config = dict(
    n_mels=40,
    fused_qkv=False,
    expert_mlp_ratio=0.5,
    shared_expert=True,
    layers=14,
    positions='learned',
    optimizer='muon',
)
Rows from block 9 of a small multi-label audio tagger, named by matrix and row number. Rows with one number within an expert belong to one neuron, the router's apart. Each number is 500 + 40 x the weight over its row's rms, rounded and kept within 0 to 999. All counts start at 0. Numbers have three digits each.
Before each expert's rows are labels from the 100 clips, of 14976, where the router gives the expert most weight on average: "top examples" is what is common among them. Only what is clearly more common there than usual is listed. The data: single English command words and digits, spoken by a formant synthesiser in many voices. In brackets: how many of the 100, against the usual share in percent.
# router: slot weights (model.blocks.9.mlp.router.weight, 64x192, trained with AdamW), inputs 0-191
# up: expert up (model.blocks.9.mlp.up, 32x96x192), inputs 0-191
# down: expert down (model.blocks.9.mlp.down, 32x192x96, transposed), outputs 0-191

# expert 18
top examples: /t/ (99 vs 22.1); /aɪ/ (96 vs 9.9); /m/ (62 vs 10.6); /ɝ/ (62 vs 16)
router.36:424499479507471528488536484456530509504429530477465454508482440459447448468616449521501487551544528470552533552470481548433473493471482614466474435492467573500564534489526489444448478554510593476435493499469448486530613478554549507524485520462529566447456507505497477538500503528517408484511493428463458467519441496476471515577528483523446450539482471511464485503455514488529477520442509525517550445510484473551480463500484441459497538467533514589502609457542469530484526495472481543512463519473508402485508461504520425493526517545456455470515464471482560483502508452532550483
router.37:508490463457538532582486543556521492448456525517487413442521504554496525553460536467584495523508485459477599477474478435469510471523447419462484536534573536486488509526590466550518573460454464466579459503495452566472438507521458551549502476487464486499520519467575538501438505445483508483487494517543493483449529463520490522489500413540595505531458489496553389561537550537422505556520482414541447493474508460450457469499519547517526510503484517484555489519502487514507483492524507439453577535501567448459496496526503485517497497504451442492483420490473447551523491540549448541
up.0:540567501455497478533507472525521450508485536490508522486465552473570458495471478445575491458475530466421432446504521469543465449479476477591530468511540409496510429533585515529536520541514461576567481477451522440493538523501528450505523459461457554546513492547469524468508477472423580524453518544508464527506579466504515478479502419471542516470530432456523469506556487526502469480560512475425507449477468532519541452457457514526528515576522511500496479490500549494502525547534472492473402537523452460467586463506426513486502543482539526585510555461434480534547459526482476603
down.0:507519541474564549527512503470510434471497488526522540470435491479540515462437472460600476515554520488535436433481517446511530474504477570560533501569503451480557491496514465569466476493492509559527510458548533542467488512506493368526484475485478515528456503547477543471488527452494545526427460522523479487461563444490550500410471470504517518533499479476556476485539532534503529485497500530522513409539462579478517454478485496492570532528485541485520440507569452463466496489505446521543506524500443468443500488583454523461564578438481519555565408427501478548519442522527414577
up.1:459473552510511423529421513457547511524533514494536493520518451547515458483441496493452487533493607477448522485458534531527541454525499456542513510567521563476498527506496555518461488472514481431513485541470526594523442545495510505501481526518489512608539488504500543510400525410568508511560478409527503474545447493469492518486563567476486552454498519521587442528496515475516477515533569498448427451465502574491505549532536442469509454517521526472505529449518525481518521473544484455504570523428439522479475416493488478453500416438512596438450499546495455515515519512465450473
down.1:465460505608523531510517445536532533480486533530500478540511480493442547574531508573528509456536388523527523489535471496448468517493488478387506458480424441555467510563500475474525578557557525510540527474508516570441542473534517484498518460567532482458514483566560448457491559516540488453468598491429530431519476532545495554482445495491503497475515496476514521451515468402515538527522510486499479459408499416445505505494473519456476492492546545482473474467446475513537449543533501516441469560470435448484471548524550481468450494543476542481509564472555556441473469470523536509
up.2:479463551509538494513497544468459501537480497482394481550532517497462505519517570552501493473527529549490487531504444514470469553496539506433531538474501470472529391424512493478497509598551481527483489459494522471539504494563440577476556525508477510466459510490544441568526482513522435431522439483590440491513441517380499518553478483527460451506513563460549533495551453529506444506532519489447509413495557454512460496432524514513505537503519466483548506524536483541417523414524608494593464510455548515509524564474468554506508456454459483462520509470483532531557457530479480493
down.2:473529448462499423453510520559512476501504566493505511482481509502495482523525473503543509575528464497505494528456516481545531487446474436568562508495419586556511497476541496536536493403538605484474521527454482570422471425463464526597521438424470476553467503498507478455473480422587512559560494472492517536508566420504479514465467568545449477600479458541533511519495484526501517487460522515520525505596494507510477509561493500488483460512586534515486487451473522482503544471558491495381468426474511528526506472423532462509488507552507486464507487547469481484530465521445463482
up.3:510546466470489437497503526512512523535525511436433517486545516549518522526473491437466524598540549507473411544506474510544418514518552530497514492480482505532523401487457442524545588521517429447466582514576532545574516463464472531481530511472571518464490595539533440439493477495514460542531527514417474456429453534472485461543512484499502476538485565397554509482521464483515504444501483449487511522504565474502506551522532449534494455449502496415509596516544483546515501473455536483462510462437533497608478465498542496481467534491534464507480506478516418510525494517465505434
down.3:505474510437465528575544498549497484448458549503531495484510495525506486489442497470520479496514499413574532481461499424532537410454580510535519451494508406514499575479513448490477534501487497535430506416583465556480485522460423511620483517521527568520506535575535494443492479516480502518535485521517453506502493473504506558558444508524477488534509494431483479497554479490516534457521516513500532460552470457498503528485512484544495487608505388471523450560474483518517541513438488503476500482525497582441481493588461447515470479493447449526487429524513492450504435527580585562
up.4:499497569547503491551496536522486504543491462436472550493531478511524562539464468503460483583414490518519495543533538484492476524553509467537521500386505542482495501461455479519500516463537469442489500496430537520489509471380454505535488547498518458506458437553531488503501484487583568597519444523509465524476459494541519500496460517503471473494502548518530532507489582488482450572458522468527591517509419518447540438522452465529532525496496426447512606517454539436545535478484493499488479534557488498503466461472510458505449474406564539470496521570365521466462520492541527517
down.4:488578432526496535414441526438546603493478482527474507522518538456402508500514508507530463409577446460520480477501481502527473471453492523473483500535498468619457451422537564522498455612449585535504537495526458491492476522513531533454506499466436543491530489496517526521502503485511453500471518486479461483502572492462474467497545558485474496537459462459407526477579501481483556538463576530464489473538513527515468444478448502479457535511559526524450517503572496498462479533472515537494516507548497530508473553531470508533503480581516442480493508464626511507472398466468514529
up.5:542541518442528496534498497462538531587559419529459576502538510528506486490472463525584472504470500434531498455565509498541526472506456489480452499457522511520558469472523547496548497419531519539544497509443468501450540547483523515510545453468527474510502459515560500468540531445532537557522504439529574490487621530466446539509479473448468459540495449493500514525535553493465537515530506541442534469469502531459538540451517440462462516594468453497524510559525483400463500433418531491413478492470512458500441522522559553478494440458495509490414527426492530528491454551409543491
down.5:537466493554528531467536489512548469483505507447521450507486527476461376445519534436484502421514461452471528517531457515418496439490521488564500499480515547524459553451436479485527467426512446454447562454545478511482461468394508467498506485495455520545472501534475570538460496548479547526444515555538581511554487500561524523488586464508487596487486507479438527515498532523570552504481514477535462491529415490526494525471489543465534522510436424525430555559556439527475579545475474499446477508515470463497516505463559548534541515564517504549570464486462560508537509468506532450
up.6:491415550519529532490423447509453507471497479539526445501546542488591551532443523514468428453540531542504539493512508423516573508528478491507504542469503561548428468434452489450520547440498517565465522541480463549497498504524494485487435532530467511560545539541543461449528493488552456526503478412515601528503523510476505466552521528462541506495540514468500454550517452452457468530464551476511526514507501538503553534561485485501536485553403412459506476474553532473590551463551451494520445566506484482459469500434470471378515492549458463481475512430523465495506536464480494556
down.6:538494541522535493500539465532461532512513471490487559480578508529522494532471541476496523494449525503515493380533473447511508490426503421515470406543484527500517498484481589433442464488533535525459494475487508434522498543471466503411518519546534516516447510498514511528459494551480474393548478461479483472514547580504479484493523524517522480481562524448533433520549539498523537478501556532493399521442488462476489520481521579474456568445471454504501458558526568519492481555571428489533566543555477480547493519494429477518493466422461426498518542504571428464530543536467598528

# expert 9
top examples: /v/ (100 vs 6.1); /j/ (100 vs 6.2); /u/ (100 vs 6.2); /m/ (100 vs 10.6)
router.18:455440482536505503499544513581520440453476490536459521441491515474558498437460476527536482525532542509493526437420431549504502441460463476581503514430525525510530553486556516480502506490522510533503484478477528534538456498479500536542600466512515446540497530554477525366512533544495474472597504493497527513469468528520499518527583512501460560532460490572517528440494479472486541540507559508550505562496476487511506475429446559527480437487527458513574561473487506501455437495464507547473545502475543447432555504443536455530404500503526539560470512487546590438465464422495479457
router.19:568511530465472588412556499478473505458528491494516495473514525542513545528478468475510437546475430562537461448477471513504458511516456486456542528524455449586472487482536544442461497457547459502476415511571555489549517484459479501490450526522520564518437446533475547504507471467441461488473490471468525425569509521526521487496558579508600538480508521457500450502496470526474488424463487486487539477464499485516520539428477487518503516581507517533519512442527503542574509528544481549544569539584528510446444455536518523506518590538467423421439532459554548555509532478489493575
up.0:494517523512466393488525541504566487533465428397501464516544497553521561523521545567491526473575498489516474481520474399438458523467503553493547487557532516563434539468518524507493554492456521488536450529461552543564548498507629599491488513505501495487462488529527501467512467470536503513586595509488476510474484501534479520597449408462499509497493464418496452457564520438503447500514488499520455499454512466479444439482511529497482484474454530537542495558549457514478539455482458525521490506550509536464511473502464481445527475392477477420559546517507488462479503522466510490
down.0:470482515488521520516498488573488500461452521486512531473517518441485517461453549487575479526440513498512502479465551523405464480552488441492513460509491491537481492473534397448449483502571485465482494445491475574423451567477524524486512510542436463482490453466460513490553430449484498569481485504528551466449438491524491527458471467536496532539511528462524495582451484516518560466539467520502446532604455533478503554552510504530548523538519473484445406458496498496510621522517626507474504547492529389514540590445556527543513542553475585475516476499484526506509479488510514515
up.1:494465517533472491452563506558576464485560464472486618488494524498516524509484499444516537521520531474515488479508571503582496471497480491491541503541409440490500476519505513513512538492518471490506445472487518544442510546491434404524447478487465502496533522432573504608475540525531511497531532607511488532436543479504508446486478533459592483464534504553462530482509511458476582506520494557551508493559499555475483527484504445450394537511492535398488478398481459485471519418507484515472519455478470552488464501480477483451480539474545500519462464595478491561531518513539408473
down.1:444492474495483454464528434547515577545495485487454547518494392463510575482479496491487530480462541499468519519498508483483547437527534554503486474471437540451538453545537470443485496508572513485526517613419524477543518535496493511466455433461464473469537447545549442466502523564481490465491512449549453473568550476455402526523451493490524490494496549583435490513565445442517491501516467587472552460510410536520521496555463473474478490475509556513576521429465551518520499480494528542535550426579539538515513547549499463471480496556469560534479482545479472507452526535438480473
up.2:506493477488463597513573528503576587515423468539487545545459525473509456562542505527484531518438454506538529507427452510450515555489466530490440515455431524499534497547499475495486475518471519515531485501518413465466516547519479512436499522572458527465461473527500463575511478479489540399470497429518552549520581501489543502494520465521454518563499511462463551526519492527547466493547461502445525436486479535553554529440519555534475482506494500579505554507399450447496529481546486483488411543505582434508467484489520492518419462509504418502467506457477488491558465462601535512
down.2:556415485521476484527529522509496508471446498589497506532534520471468491512508561556463586519496549542500557515477417560542503570435527483505462533482503474510407439475479482462449474523393522468552511447469510459470543497461431506419538522495461511441508482477473513518512515529526486537512498585561474484527552596504477525450480516541453559459510516464479467469525534544477510507555482459449449467521563419475520525456586539546540561512494465502533418497466486523420534549511538495498432507538530516502476522492529433588525449450477531514498510512472489401444552476490512490
up.3:529508504497535447452527554507546524528469526453528530512485471496541452497512511496465544478572587565445463550521500388417517508550401492537470437525484530573497538472569519472433486523499529547481474523459517491469511525482518485536514484482507474440533517495488487551464454521574546457490572502517441558478481495508465477538568474433577536496537519490563534493498499449464467553432481525513484506453505558472480452478515552426533511509494511422478533549511538498520526500546459519564529478468457434541535485485504462518405492479503510462541567425532490572418433513491483388
down.3:444495436519536517526537504562438415486455526530483538448461552539469452513497549534564483503467440509395550495535544513555458517561526521456526542471466503554480497485526439510455568524514518468479508518544492451487460429485473473522488499482477459467480576516509473496580496455499471507547533438486552503496440515560489438504427443556474468543436406525561524468502553474493523509466519528535492459511451483499440551480509441551574545453530522470515421507505463570520544497438521476479481562540562475560507468460459471500488550569413530519446560512461482504533568478489556516
up.4:427484505479526447505524575549537522522538523498505443494492561505538448461489502444439492512505490543474413549592527473545460526496541539550531529502490458478505508421497471511445547591527459446492524482509540446515552482517422506539562516482473456505517492540458483518463506503532494475475502506536484536579464423528470551472443531528566487477518471465511558502469463492494545505519472576520456453503438504558485474504524448462516553501548502449493471577467477475474536514514413465468478499595378515447493543501464445502530465557481531615452437452569527504548443514502502531
down.4:459435438514512528538520501463423579466464486502557513569508522493461498504610423557469500464508490463458471490516527495505485516465553547551483509505463508486519539504512500488496468503500554518530523508461475482487503495490528530499502489475492491536520527462441506453456496500509517485416519454442485511597434541534552444550462528481505537494516498502551496477561487485493535488534503460436507566493586444517490479487568436487477400576528454571478488513492491476524453441520526469526458506429517594488601449449564562472435402502482511561543460545448556561541448533471515432
up.5:541522502486608477591454486495448473460513491499491461532503515512536520463556454460513454484511463620512476536435516502508513565498472503553438472501523472442460590496533551479516501513472454490526467449442535560431460551382495456487465508511506484451547491518490469447473440560548520526455508531591464478496474426557497570469526505529572527515528515556515471491521483515458492510575480562455458516560448533483502516452481462499450479567551465481467572439461523473518456473569459521467551592570457488458491522462487474528532462485508533532536434440512508499531494488481492499
down.5:498460475494518461507478530462494447430510515523509500507501499555554495493538436491571428470518469499483485482479570521455478547500592534509512484487469426560474508476437463487577499531458463583521523526519508498514509447514504484591470492504481473521473515447485495409559522571489557578468548582487508423467515435514526463465489497510552473465484451445470531550468567558492497525461533459503578473470471548488509424448479509538438463572548507529537531477500515458507523487456500546551480580454567530472509520512481458503488448415452478589555519520480442464507474490566599467
up.6:515526524494460514472529480490537514536507469484498552483456481530516482445522513501539492461550510437520523574541447513436530518508533515471457460511512522516508447525496479514518497488464468476530520474509492486589402517568554524488535541463509502490533459471521473494504553499507472479373507551545541424481495539515555568522522493461497452563518510494450517537511426509484504502518452479451398530534485504490481478564559572429436380568518482530484553548543479485532519529475452521537454537442494534444480448499488603437422480463526496411460469528530527554474593526438512437
down.6:488478465433469487499485538538544497485543498512508530514514441503448492478501537388469479528466608505394474508528485524499532508447458452532561428482524482569514491495550518498485483475507541475505536575498560557460485508470479561468474483494460439521543492518559543479502479471537457595552546534432471500487512513529520551442498549392440462535487482557494502583486484516452501551474491506500458474514488544493551559541499463549514532392497468572482395492448456574487568492506544495431463506507517458521460589490457532403523494513510488456507499484515513542495523549539486476

# expert 1
top examples: /dʒ/ (100 vs 1.9); /tʃ/ (100 vs 3.9); /eɪ/ (100 vs 5.9); /n/ (100 vs 26.3)
router.2:460493444489524489479512523502542515480438562508461491432507475521411502493484642416528497510526460468472584537544523407431564482422455482522584470523490486504542537464528495520514530467513511474553500486511535509478438508484426516516479496464488500544529467464542485536482551561492534453494409461522455471483544483483544505548479493583509491522536503484500475506558501530456537572522499495494401508501575447475471495574544479560494472479483477459508514564498516517526413514587552434447480427529499475491488561557521479495532464504545483495563522447544482553560531555489461540
router.3:514469560509572488448574505486552529497556538473461547528481475469500569466518444444527423492506556519422447500490478583521459454500466484528506426478506513552529451503505499496418485556517436503471475525567498513512517474545532452470491475491466517576473516547517529449546506516485465520538586452439567470528544472546456578480546550443535510599510444525430520513564526514487570457515476537431450506439460487563469462459426462440528489488522541573461488479480477559517492463522546519540484561412478434506484549488461509445524518539460469463481499517522474503486508519479535434
up.0:504521422479504499513455499531555541510465509472476530548560454515467494479490513525483538498508507438481511538514452497498511472516468473527478506599475402553570487517483471471491501456479538436445497508473476577518435640509485508455453458503511418461508505461472533477517459512506499457513519575451455499493435515511545535565470495396421515523491510479495388551563526494497496513448455556534492483452574523537468461528494429501496488450459601514553505504460529504487532528498549521541531565503556505510438494530484502449466532486449502472562414468536571539527560526497564535
down.0:551478514488568481501526511465490483531555534482554483406543496481480465472512489512588505523427458519521541537568495579427531408471456486450547459514541518480419510569529518451526492506445436512545477510502509523433510489540493544536498392500511524528555487528480484472498491408556550553479588493558561508485540504560503521459415443486504578564512449489489552486519473482475497526523461514475487518469472492524507437523449527550556587554478524585469489450515451460507441418471497492462478549496489426551452498443513505494505461479536480497461495469470553533436520536498481475
up.1:506463507445562521520474555550548505509490492491469471567515436482490477489513523502523511529502479455519557578531448528438470461526475521514500521482489522494460596481551459516484447484572459570477485519508443535444474573550506495514497431516494403466461410501463486482504491528458518469522510522417505478505466539518498498507516479480420550510493560451470533541531553461578529467567568467525502536472538500566505457508492546474422541501478477432534498497525605516522487537415517529570535526545468513476378435599547429513475526483529508561449478504454488446473506509524509448
down.1:496457570619529485459543506492497509576549481499517518452499489468518506432550580464536499579507469528452470409499412479511564489487528476439531488427549485458498469527510495590513494497508426534540503503542564458487503496508513490543561497475481558508504484641399527437498506507461474406526516433504530456521528496510512478464477501499495503549531468488479441462528486544429503440535512456509441520516401483460534464525459536432549496517502511552480488507472467435474467489514437498520531462499521495514483545500534528505581467511485519535511496547546491499560581527454523436
up.2:547544531447485432455506518506548436559458439492541479504547469457542501519504482546513470472556524497533501518554536425470471495507501516520497440570497569590402557491500530512508491524488504506507466545522454499534547521463480511526536452459475514536543411482464509493458507442447517459526500496531494490551524522487483470504508513502537505481540418502540506490545513461534557437544542527442346512481522543510486495522450502498457535469523549462502498503553501541513541500491513445430475548461513410481532562521453470493499450527553469488443576492478388471544577577408458460
down.2:494433504537478495568467581447446485533498531448445479537493478493555554460482517495577506541520505514410490479468513510496437500526517510497484505490494519461595490469559511501488461431491433538486521544506546452459519415507516477468505517529504475526518530506464499612534529535527470537534451473516457486491484477576519495493462445438487543498501503495485412491514489450590544504521486468470611521505463414458521502549526546451513552444484501502548522559528432551474472489485581525548491495513539594479486456498486532554464537399478455550437489519471512413516527455486465581
up.3:522489445488435519504507528500531450467466479417491515481522461578514506464491536404513490499477406538544575529484546502436502494524553451526551506478500440506550484511491515505472539512513463454457512494541465470507453522562541491559569507532556576436549490488515482555532563482500450542553484494491506563522437530541550450447561494503489515517503470488550434476426534507529508538559499474513437547403547420449461438564470491532571488492490609481545502429554489519538485502530540419457485487511535457519414534440525496494565445448470504514490547486490508491472518453520472468
down.3:464424513435498541558466482480534524456466570504549448488505518488532524500461536469556454522500430553575507447529529507519512491461477475448541529509431490497478528548535459484448491539558528454523438535558523520508493530556468564444516529539469537482540514507493443503585407521487575476506563557482490489553527491557470478534482482519517474509491465470449458551474489527558502475490489534505493418483432583565519461413514476498511559486455412480472434444481554551498526560575432477524510568495499481503479516483487486434485563516458493524445506370523461510539539497511473542
up.4:521514487489465451492528468474542483513530450461466529537504574483477561508548568613554546498515446428490537503507540483460485512480472558491450476469537559464566556511510522482442432551504476496502486460416494486459512462508541493547470533485509464502480537505443504541538534545506585469498531502478505417461516487518463549528406447476530539464506485497532551409524447500491528449483503520535586532510551432471503416507557508498546477391490521503376543516550548511491442436475550492459496426532511536456514495448520481516528523474480483502512482506513562544550596536499494453
down.4:484452576533512537468480435543436448491532492476514509526508488460482588490471489533506521528559473473500474556507468442593447453440522580477456523537410560584491549508485432551492565450468560519541478469507519522437504513453467484488517474483449511557461502455469427482494533479476499489503486419481464526521481519470527491489476495542567430486518550497589513462525564472492584461485485551577493477554501492511516518459500483495487449477562501494559510533567393527458517428446492507496516439485538467537508498578559461565541524456473522508507492550546418475517484535468521442
up.5:530500488496544577569525438542556531505517470525555470457567499586492484471461504472466590581514539484521489540476500503456494494496497547478402522481511533455582505455524557498471440408575541418530440504465408502558517497480466457469507496518464527510517558447469510514439498541403473561479510508470436461542498462511468641520583469563519453502472450482505447532450479560567515511567493487482542503502523535466515490484473482532450459493489447537502544462514522542444467507476452485419491506510509504555489479506530545505406502514515467527523486489499477534471481518508544490
down.5:452533510527437460479523475469446514474548448456474544543510561439442483508449498548501431545468516442474444467525480477447521561545457498574550451494591493516508442497428494489560513472427473530428507545477518474505557464509539491613559552399458572452474531562475505508499524483520514475496455503538460556504488505469550504515465510507472493510589501500515549526484536521494536591520560547535530492526497511573426449440461471563534428467468519459511500517462482517519470548437498543480570472508490505469558502523491470506478442490528502488539587418494525502497420482485529513
up.6:467466460455557524503512491557543585472516486535530545468495544378479615447496524524499460492525434521447435552554477423532451548443500483484516502489469544556408514535500486506569578478455543495495478506473465429471498568485548501466503468498460502565506504452482487460519530458500484493535548468499503476432482400438514472492556485538461476483461512488472470464469481426508456503447513554474509559524534505514432478476510599459520454533529480505576518477505489534501524498469496512577507545434500516510531556587529560501514499567557490520485486545471424483528508439548538514
down.6:478586485495475460461527477483515493462461425458459446503506473544550495452555500502514574546503493465529523533524531534504544477434463544473429527531507491500598514509450519512515428514470513525511523490478561539523487415523515473523540466408514512445458538512500575529472485577544517538448440480524407494491484620491508499549455475502515437455528557524467491498489436516500480497593487521512515441496499381457443492461482514535463508593522599463525491529523519482515496529514530487446514517562500527488487519501509514486487405460475550513558444470550561508504503449518414541

# expert 22
top examples: /p/ (100 vs 17.7); /l/ (100 vs 28.2); /h/ (76 vs 3.9); /ɛ/ (76 vs 16.3)
router.44:428546521582527490434484516472517512513507503494488520457592486480549490547537447444502465513551531570544491487504569504588483504511521514534500492504545592487420484484512519504464439505526504505483451469492496500497496482533451506466423518433492527520484488469503474426552493503497504504542526498504494476481537544532525601518553553457519489447423479444503427452527585464518513458480546526469508469469495550551437443577471476516500508549496448507515487480546558547576561551537455534513491585540481467506568491474440503439481513447440449475493565460423443544556548449445546544
router.45:501463457472421496548510560536492550449485543498470471427438460550470550531485531434488460473464424509523544477537456513547481483454453459512511395538486530484434470513535461472594532537430502422562524454524535509469507421511463486549508488450554506477485500504560511584427480560516492460437422492538502441465551473527489531498516443532497519526562470492490457486488487529503460521509460487489421525509554508461554516487537491519497460448491473462512460541509466450515463503505514426427495416520549446540528527556481523468524456437595534542505452439514538533520535440472450499
up.0:455486510520577508431464474473492479588492524521525542510553503461503472536506454590531477547456543526562565471481551507457477480507543443519555452470459593501467507452467474426499506469491535549530552497487475485522507451454512551461507508439499487529452523500489468530559428564457389487540506480526548458538497511500459562554540487563514535474456544505476427523559520545519513537487477391534563479459474504431448521531461508453444466456546418542436483524543540515532486516549448426510501493407536467468536517474487483526534471480524484495483473470455472526571553531499567520
down.0:502511451455489545507584448538558551487390474513497446444334493521443474502547429468506575469542506456485541498504535487581508483555505568537527529521454492534492517520558452542420537532509519486534510474503486475492455512511506509455541499548477448487504462435486554526555531557466505460463467492459538579515446513506493494490551486443462481448479544535472540436497525452478461428492528489537561556569492424537586520466494485581441523543507473487480474527518484521548425527472483502456512496459505462519460447494563473514476528529504507548478500533508462562498539518561502447
up.1:503484498363534501477436555501545434511475453545554561546453505498536497510464508476519558461481408496507548462454477499507518519491461468495567517529571539524507472502524530451508479525483552511490395547536441437485452569499542473491491508510489619585513481441531449512512493457486466554521558558487501433502508486463468500508528466524528608472533493553519531559467490513479458450500450477440469522436526437518499476506461523512559524518530549480514457499512516563495551515544486491520488567426517453453479550472437595446540491546503546472463524510464476428462523506513458535
down.1:443483480563478498432461475482517481502474428459488503497503499540570503479556507436526465476458482512441464528493501507462484418465536465521445471498504503509561480548510528446475510476504492451462555493519538585473466502542467539505464456502537399462467495487528523489522458478511491581449481535581477550403552553537515568526549536486417454561428515475551513489514552495567561504495517513534468469578544606541494463518495518586552491508468501521566454435453447531467595499458511511536530513550512509493473470442523422468520508464501486489457482461583533511533496512467489422
up.2:503493475532467464518484575516483465568506513472466550479512397447513463455540464507512488476476478446463510521419606576577476509497536509494474483536535585446494539505483540522468443462500529444536466477470499473612496476483549459515492480489521499496489533475480532496534546567485523530572513485502539462435505558498425504570418464520605463470500519497508461459500535503530524478448461518434511543548489506523537573553483512436515457514494525496495491510532436559474518477470521463466531514530501528445547496476573558479458398383549531479503501548433513437508474500448541511
down.2:522437594547545567527546455439521540552582469456426460551433490455535549523571517542513501517530498575529494487483511477528490556515519486497468514457495520495483575463522435525509441457554487470466560484481512490399528492475463475527472510541432479481534489561472517512504545521551548482511512483558466494538473424499475513435426484485543508511572419505515497457514520572477494491505505463563489568488575444416515480539501460464517435555502479425482542451515440494435509466470459575474477491483507521466484533542564423476490499501489513489479425521505540470538587508473561481
up.3:513530511460450483514503527485489501517525500499559532464501445576397526517493512519537528555449533423484443528480518461528473500496531452505537486486519571506485494459535543519508506491471461510475496495548504520537503490518561535513505516496585528543486533491475503476451482484566490546495490518412449493431481570467544508455480472492454456466542511475513512573436487472471449450452453477535571450491560501484544507482469540503575468383480606539505509474497509473479540463529548485486481540504485475507596436494519380466445569379541489551561464491555494529512466552546434434
down.3:507552504505524554488489469527476531515475466414505484420546586509533521502499558559554546482512489433552522458450497489488484517465481456498468560584504453473605518497515595486456484524502510564494513518556513527509515455564553468551485528530496448444547489510533510473463537448581535496503581518484457476532556570502440459524561497487437505565506454473528438510528513497448525527518463507571424427479527410470490510407522483501473487494424505488495443497562502486516476453489467487466491454518533484481532542462453476434480473571533533479433481528505503546467553397450466497
up.4:514445549527518432475565501502514477532492529520473435539516504529535534521523451461572547517474495489454550517499453519526479457486505553505504497533493500543493489472576534489519491573482566487509490506494461449538493561542639539452459459504499575429473494600473462480514426523477477537447486491511517493450516492530519460439497487480548482568428498566544436529437508466515542449450478491461547506520470483507574442424535512517482419551508486497449559558516462521476503509520513478471494499405457557492484471445519496488510551454482450505463575499536532474389558555481417533
down.4:496504490579476509452549505469493493512528462430536527475503405487478520421501500408485457486488507439486443493509523456495556437545520467542445444504473472406624507561492467485507517513465486489506573517451548496428538526599517437457503487478480577537516523494492527605484588490478523480543492459519532466463467483531524519495537535514448517480509434530414507538491493502586528487498516507493469577531457493480472512467552456552495531482517486515546510515510464440494541499528565501485417529484484536525605497465494488457520515425493530453508460465555446545566570547492495510
up.5:524528500550544490460463513540570494517509528523558574448511553504543474496554496419440484471526652481465504496531449432467521533467538513486563505499517435562498481471511490459501527543510534524528498489534465581502462499523475460446493410534522544513511460450483526549452523515475556475484444473483482436528502471510465501572518497456513517509424477524490436455599507468500401564493498543504425505481571488495554519528536538396437502517482468498461528515427469541541524531545490495456550493478485521446560534521460441477522533523506495476499511409487526523482491563476410469
down.5:542534541564495566515434524468507550457510498524468515467467595481495567509504454529489471550475568496464557475488522481506514418517525486462583507463499526513479526545533576532505558502498480480562464491451442473449391493453468492526508544483469522510535512468468408506524482521408494445518491429511520561473523491538507571494443473550567477488503512528549537476506492453502462447470533508487500484523488454501442476569428505507430549508519481488488466552529549488505423482506512516451492562541559538578442475543487466514496453491605505398533530456394505499476561488466489536
up.6:514495470495645532582477566473480543528478581504481538488483548535520493466512482497507502474449501464518485471527462539507495519408582510518530591492472459451405496477455534517461531507488497487486507559489547499470504519498553580471504482558468479511416509434484480541485463463545499437626552479535467530521470511417483531516463416518403481515433508497492553512505457535541476460527459501527438508452491479478511510472524560504447558526563481419513478478484530494534494483585487468430510512464512521486494553473483456553525479528525535475545497499457479511504475417522588472
down.6:485526492494504538544523439523521548527541504546447534546444516495496495513488541500492476552476512465516549508505503531554532483538464534521499508509498491527536441534510520484560543517432490539496473540474488487618467545457509545510512484577487509489582450441465460572484528541479520488530478454379519435517436485448426466508426486532562450459526575460445533473526475493476464474477496502421451541527549471557455543510551484474433550551456501477538470544453499550461432529482477443472466549512443514562497493496538515482465370478511495507566491518490462459533578478474596452